python train.py --model="masked image model" --crop_scale_min=1 --translate=0.12 --norm="rmsnorm" --mlp_ratio=2 --inner_norm=false --expert_mlp_ratio=0.5 --depths=[8, 8] --kernel_size=3 --residual_init="scaled_by_depth" --beta2=0.99 --shampoo_beta=0.99 --lr_schedule="cosine" --weight_decay=0.04 --adamw_weight_decay_other_params=0.01
Rows from block 7 of a small masked image model, named by matrix and row number. Rows with one number within an expert belong to one neuron, the router's apart. Each number is 128 + 24 x the weight over its row's rms, rounded and kept within 0 to 255. All counts start at 0. Numbers have three digits each.
After each expert's rows are labels from the 100 images, of 14976, where the router gives the expert most weight on average: "top examples" is what is common among them. Only what is clearly more common there than usual is listed. The data: analogue clock faces.
# router: router (model.blocks.7.mlp.router.weight, 32x64, trained with AdamW), inputs 0-63
# up: expert up (model.blocks.7.mlp.up, 32x32x64), inputs 0-63
# down: expert down (model.blocks.7.mlp.down, 32x64x32, transposed), outputs 0-63

# expert 24
router.24:164086132124151103182118141139138113126171147163154176102136119109117123168119124126113128102111078174123095166110141153135117135141148140110120129154068121159155142112113107152106108131117139
up.0:146131055109127164109080114061098109139122124103135142152107162132127174147150127110150087115137112141126125148148151124092141152150108098122142098129099123143125106128096144139095148129130098
down.0:129124055103143127134123129093113129156071121156104123147098122118114096150150133070117106151104117167156157165135106140135122101137156175178136142120118095150133107112143127122137128142139133
up.1:122100134153156101139142178118137152095140135124139120100117157164100148149108095150139141099106164113118083127114124156103160114148131154134129120070170114095109127155150161133114131130177091
down.1:127117106148141156094097086121132131120148095109120147137128171102137163136095148116108143095134112123154116107170146125121126093133114084118133157170124113163158143192113105128160076112117119
up.2:145119114162143117156124116116133098098124094148164093110121123125109111141131145135157149128116172134139182132151178114099094158126111145105092115099118096169151141144118099138154182100119098
down.2:105162111115125150112124139173147174106148103126118143134150133152137141159163147150147126167126133146138107140091148142115152161147077176123128092161112093126139106173112145107095162126126161
up.3:126103193117135144140150099121096136141133088146101144128132109083128108138117146147116165144131134141120099094136147109148141143111125185130132153132113157184163151162112091153167125098152132
down.3:170133106148151112156135134141114101168136099131129142110091110122111131134102167087102125115131163149184130175104109160107130109091102121137117104084111114159115095136131158131112151179138130
up.4:097121139099099109172109160128144113153153116128105175158090128132100141140104065100103114118169130123155118095133116148160131098113121148139144094110139157104157115128147155152125153088152144
down.4:155140122103160070091132131118142137171138133102148125142148148143128167162155096102106137160101149120085121165126145131096132141120161127172150115108107149141129116120114080150140118079116159
top examples: dark face; square case

# expert 5
router.5:150078142142104082083102115115096131112147094128134117196124153122127134132135108131108136092130124162123167162159123115134128116087152154135144134122130160158121130093156107149082117126132166
up.0:109118153099141108083113113140096136122137103114117156136146164164116156124152152140067115140161137161117169136157166160135117172135107134158115089128103151149129113098101154159104104146130148
down.0:121098128096103085178158114121109111111101131156171146159136151136129143131150128166155139163133089102113089087143111142167171136133093110101137125156117161109140131117104140117084124140140147
up.1:131178111099121127111130154170133151135131171115167097119117122152135175119158163124104177172153127123124144167131137129138128167161139099134112127098142082143099121111103144139159141108090140
down.1:151144145159149119127097094125116145134120136138098179175136130065134138099156105087142133153141116138152144099099112105161123102156126161113126073140152149133114122127142099167141111132152165
up.2:142141151125108101068131160115198122081133143145101129102149104099111125097119149154127079152114176135104083121132143128113134122131107118154108088133152129127099110139121150137151132097106135
down.2:108136131117115178130117110148137127099169153147161104116157138116146117120096121171097149083088168110109104070133102130149095149093112114135146112159116094128094143144128111112097130094137121
up.3:130093159101134131141128121149113123144136106090141107174120132162132150099151115123109128135121128098114073090105144141155088116121126130148117126101056141121151122155066099148144140128137169
down.3:153127122144099133137123141075102096130151115132087106130147088144129164113122136109130114134108130152119154170156101195131093098116098119131108168130121172125143117128111123092118094125175100
up.4:131117102151091131079133146149124135146149118144126146153148137148120133117122104125114112135135062114134126183108128167119148187143149163135136070102091147127099114099156120141115084119119117
down.4:127132104152150133164128143135128169109144145130138141164157108145139122169083112088126134126131136128109157118188126100156145115150117117120100171175122163120111097159117130115156164125089082
top examples: dark face; square case

# expert 16
router.16:216127120132150150129124105156122120157133176115136110138131133079164148118165121113118152119093159138120109086128140099135121146085123138161119115111133104112132145152103138146131159165161152
up.0:154143074124163125129157126114122069134123110120117088115140164150087118121096124103125101137095129122139105157128111127162115139173156126175106142129109119085146123136146153077092124117149150
down.0:139156154115143137142157170139134140123146093129148116116128125120138090119094129071085091173119113113079145132124130118152151126093181148140177126154170126150102106142098144143120134121150106
up.1:116095136127133188075130122151135135185184120088118123157133128119131158126131136140090137153100087159168119118144120114127124137139149125125146125076108115118130158152171119127105162147146144
down.1:105095133124144169113107146146087144091157120154123162104149128135159162129128143090108122128132110111082073143164102091104158139156150112121139147147100123157115131119100104150088160124123158
up.2:121147162159147107129098110139073147083121182139112148093113099173145139115139105147115134119108088138118160112105145134126136123100123146134166139184167103137135108099143111135093132152106137
down.2:092118148150161122135143127089183144146151105135111157165113124143105145095132114097115148134111116092139139120085105143112150191122138100130139104177124160093101146147154123138094103147121104
up.3:081135103126145167145137152144159126145107103142178088144170126183170140066107117123154154117107138138111161101130154151110108118131118156122122119124156163139123162101129122122121158121115141
down.3:120140154106122156090129169125098105117124136096050127130131145118127079124137126138161139084099116117170149127122147084159149130136090133136131149109158154144099143179116157138135141145127121
up.4:100128139114147107150106102153105157091116172099132125127126117149145151127175123131104093146150145103117161085149167112131124140130167134155114139087129095122103136174135121086108161175103134
down.4:154082105087104105108171115159126113123116133128098164146151127192148088159118149085103114144121127115113091111137143156126099136117140133090092111126107126157141160116137138113120153095095117
top examples: dark face

# expert 22
router.22:124164138133126137138111106119126121142097126136146156128112161172138155142146102150118171122095143120139166129113111149125180114093115131121112090119096140114138126092190094062131119121157159
up.0:186107156113145117103145139168167125148152167130150136155116135146126149149155160150115121146097114128150166166116093154137105101175147165118105131134145131117147100085167128133144104123094119
down.0:130110099096084114129118124125111134099125165139157161109122128118161119140159116124175106109143163131137100163111166094154127089120132184138066127153144109086121118119137123100152131154129153
up.1:147084144112146144097146136128154106106147096144162131152145145172098144134109136110124128142146119186121089114174177101136145154162129133151114158117155157106141119163129143137153090152148156
down.1:114092119117145117136124113125066146180122083108159150134103145155153129161106115123125081111165097152159139094131143107106143127165139150115127118167126145168135118076117142134130104121156141
up.2:154097126129157153182164102102130121143120127095093129162119157149113113138094088124147146150140135084163115128132099092119123104107128174123142105163110134120142098170143110118081143122164125
down.2:108146161141132162190129154127158117146138115136140103107059142117125155148097126087081131103164089107090125178147110126146133106119109129124155139126125145139144140160133119116102107098112145
up.3:165127120157137133120158139116149145167115090088124133149130136111163195145168142115091120092121129109145145114086138148143130108138139140118119090113111080143165093080096115140117120131142108
down.3:141122128080139132155145109142145120140172103124125109075157098153160161125106133130126066094151128095110145112143110118152127133134100087080130115109113147118114147150131148187147138129096114
up.4:182146122128151156138149132150148147119114135094132122108106099120145151156153113138151113135053118129133158147108120145089091123100119157129119120093139094120181096096162107129114090129106117
down.4:091107172085105129105124137121149151173117139108131128098119122091075107125106153107120130112134149128150110090140131178162168155155122138138101126149202128133138117100125131136140132148131159
top examples: square case

# expert 31
router.31:089133178118154128161128095127104118142109120089168116113139083076119095146116152142108136157130131149116156082119126119101127110099140120122120138098127092150115106149164138117158125112095182
up.0:117134149131155167112128114125158129133138171145126125127164089098107146098185178127110087174095135124108124121160137118114125147092109138180179148095129110120125130143130133109086127123113113
down.0:106147135115165165108126154125137112139144104110094125105139150151160135110106122151085142091170122097087117112109163103093117104104144122114122115113139143182095117147108117119180118115154080
up.1:133110120141169160103181128125091114134144167154145147136090071092139159126147144154141120172148099122129176154139131100095155142132111120117136120116136136109141141131107093116112112101075111
down.1:150114157121154153141098135097150150137095123127120107125110140141128161146081171142125131088150093157122163084128111119170102143134126105131138161097104157111153158130116091174166135100102129
up.2:126088162146130114130140102122163130126114141114097136149136106118106098117143163151173180074092140072134125126135140130102142118141139110124140160172125123109112183143154125105147152132085114
down.2:094131119121080075114132125126128144098110105083151156158147104124110139141120166168173125125146134162133109139141128090106149120126167206136133111145160145130152150143123112128112099138127146
up.3:160098140152127097122152161164132136137137089156071140109153119121139154136115091129108137129149126140135143055191126148150136087110149165147121117143113137123112116149134131082148126112119151
down.3:159099117153179130140144100133120185157135145135130137114173129173110129140133062158146160110129107142096130117136115118109149075139120120099145132109123119128157106064107131126136136143136133
up.4:123123093152102089102092084148142110078145137139145118133102125107123140108154083057108152145104137147152114133144120148107140144145095102139094084130131126125133174160160108124125130147115126
down.4:123123075100126101113096102130124133158147140129139172143129135114153109116156074113154145163141147139168103141130105172122127120167132177152102142153154125094165150085127140095103117149132127
top examples: dark face

# expert 11
router.11:118102157098081098101104093138143120147066146196099148111132111138145175154140152113113149133132142152121110127133096106143114093121163150165128122113137142143115134160100117147135100117118151
up.0:137144133104137138094105134118112131157095177097100157143115169130109137124104110116109181125088144156136131117172161117140159132085156157135116148112124153117095112149107153131174167108105110
down.0:134117121121102091125093148099157105109116148121142130111097074155151152119150155083134125144151166102142125124148104105079156136131107138092123118122108122094169144092129135121147128150134061
up.1:161097142144144098120126140124149100148131172121134140164136155111134124115131132176129115116141127071104147105135187170156164094104064146111131141122114129126124132130152132154092130082132133
down.1:158091142102090117104129137129068111137144125124109115140133088111133124124092114111127092131105148122195144127141148123085139123100108107111137094083110153083122112165151147121091097139125122
up.2:145125140091173117132155138140124136157131091124089091132129157122131177134146122133148148143068122141137128089147109134114070092106135159117098091091149144120124125114151148124142116172118165
down.2:128127097158056090095102144111099123143160126141139098123167102128141133103147167127184128141135093149156144114138120161122132118154114141117142150146112164088132090115149113140125100124089120
up.3:084167086109138115105122126121084112165116111136106111118152106141118128141149146146095085130157145159107150089108136159099096102140119169130164113078084134099147120120141141120116121137100154
down.3:141140141149136159145133135149118108145157102169093140189145120143103164090164135151110101118116090139133131129178107116084075113166108114113132116139149121106122141118117162133126083142156144
up.4:139103147102166130116109123129175148123142118123125116118138129142121134113141135116120149077091141161136127100132033160154091135139158186110097091135138119112144117138124111121130116117098156
down.4:134104131136132161144110119129135095124152120133140123135140105128132123119107139188103126149115120185118147091083129185130138144150111062127164101138080150101102117118148142152158155103149131
top examples: dark face

# expert 8
router.8:145129161119130131141130091134114074140138142151124033104159101133137180123126122154122141130119128137119123153112127166138153127124131140122102126178128130161102171129134121172104145137140095
up.0:161143131105124110133111166112156114120114126161138118131126128188139132159154130153119113145141151107106157114135159084066154100154105152121166138132134105162176133153169131107113161153132111
down.0:140121165126165171071111137114153100097159114169126126171160125107132120154122148097103125141110105156137107107126115176131113117122154119140133144114180118111150152153154158132157090150101117
up.1:112167147073101139117122114106111108097127177108134091093126159129118154113150141150155092141117123105138115177138156160145123172098118114134130154153113153139132097116094140167127101123131084
down.1:130121137132138114159142115135178113130142166119134133065135101177098096120142134127103076117137127105117142130135104128126139126116170084133140167115111095178152092110108112162142097116135097
up.2:115150090141106183098127141111126184125117131131150094129112095145139116132124106178116107133117107131075143134178106117125134158155107097120108143158158142124152130102106110063141142121133130
down.2:111155191102145133101119151136103159140118136103162139126101136123146095123142119149105136168133139091127115150145150104111158148123094138099150156142129117140080092151103153083118142069139109
up.3:109109139129106158152120123125125148120131161137144100100091147141145122121135104111152146131105077119139072151103094122132137122066120149124136148128146137135110090130145113167153128101103208
down.3:152133152139141136107133117133126127160163113123129096140167161144179135124103123117073144122104156124111071111134113142195150106121129094133147135096135096152137108111116163165144155091120121
up.4:138105101118081129112089087118114116116122143092112143089114157101149097106149123098123119131105097116086086124132083134139105154084137095143092151107118136152107120126079114150115128104129093
down.4:138120162170136135164087125155159134090138136153141152139130093115101146090110129134097128129113141143148140108128082161078127150115120154111109126171126143088127173120115149129133075123127083
top examples: dark face

# expert 15
router.15:183179120098169133151107123117118151114140150086121090156167140158111125122147157130107129171112113121128112132135127162142155142129159152151117132128147157147056132098113114105112113117096131
up.0:147189148178124117114166141127135153155122196121169145125102156144146106123113121133111100116133123134105156153115145132158115127170127151082120108114109121139118151107157091175118139131099139
down.0:141116113125137130125178090128141176083146153098147133149116132130109114144081150122111141150109167118123145116117121160127110164094135119166143124141072145094109083121122155133166117088102111
up.1:101133080114116110155138149156134151122151123127151137127110129141173154140120134107106130189118114174114168144105154143099136103154097114146138098127132115173122116125152104200101148120146106
down.1:121119125154137112150114164133091143133114104170099120133096131099117121181156145103162147109115118159161142094097124100131136134124159125105086116140105114166151115096134108126180128154113184
up.2:107183107132118134120132132152093132144100123161107165122137133189137114158103134153146127144080100135123116083098131066134088150109094106130122132104134124146144127161117148166165120130130123
down.2:140097105143104095117116169141082119108113117125088156159077100090156149158155161122140125148101094120167123164139165133105151092121146134112082175123124126139120138121117122135143142150112124
up.3:136116122160174104158139098146120123146171138189095131135108122081122169087108106144085143102123150139133116139109163132123106143160116143108084137110118154137102140143142158152109170145115122
down.3:140131106133110106088137127087147170133119171133123125075124135124194112119163100138160124153158109089156122138122127108122158121147135142095130115161126131149167117094085138114100165122121155
up.4:108133136102123088126135124096126075163124136134071159083117100158082125163148097137140168125120100135096119126160119180125130146121134121157106114091136104109113136115159128134133106159101110
down.4:133164099122089102153090115097123121106153117139134151142143137136147180130159163121160129149113149155126129136162131068101132120133130169164095138148091136157135157123159118097140112083102139
top examples: dark face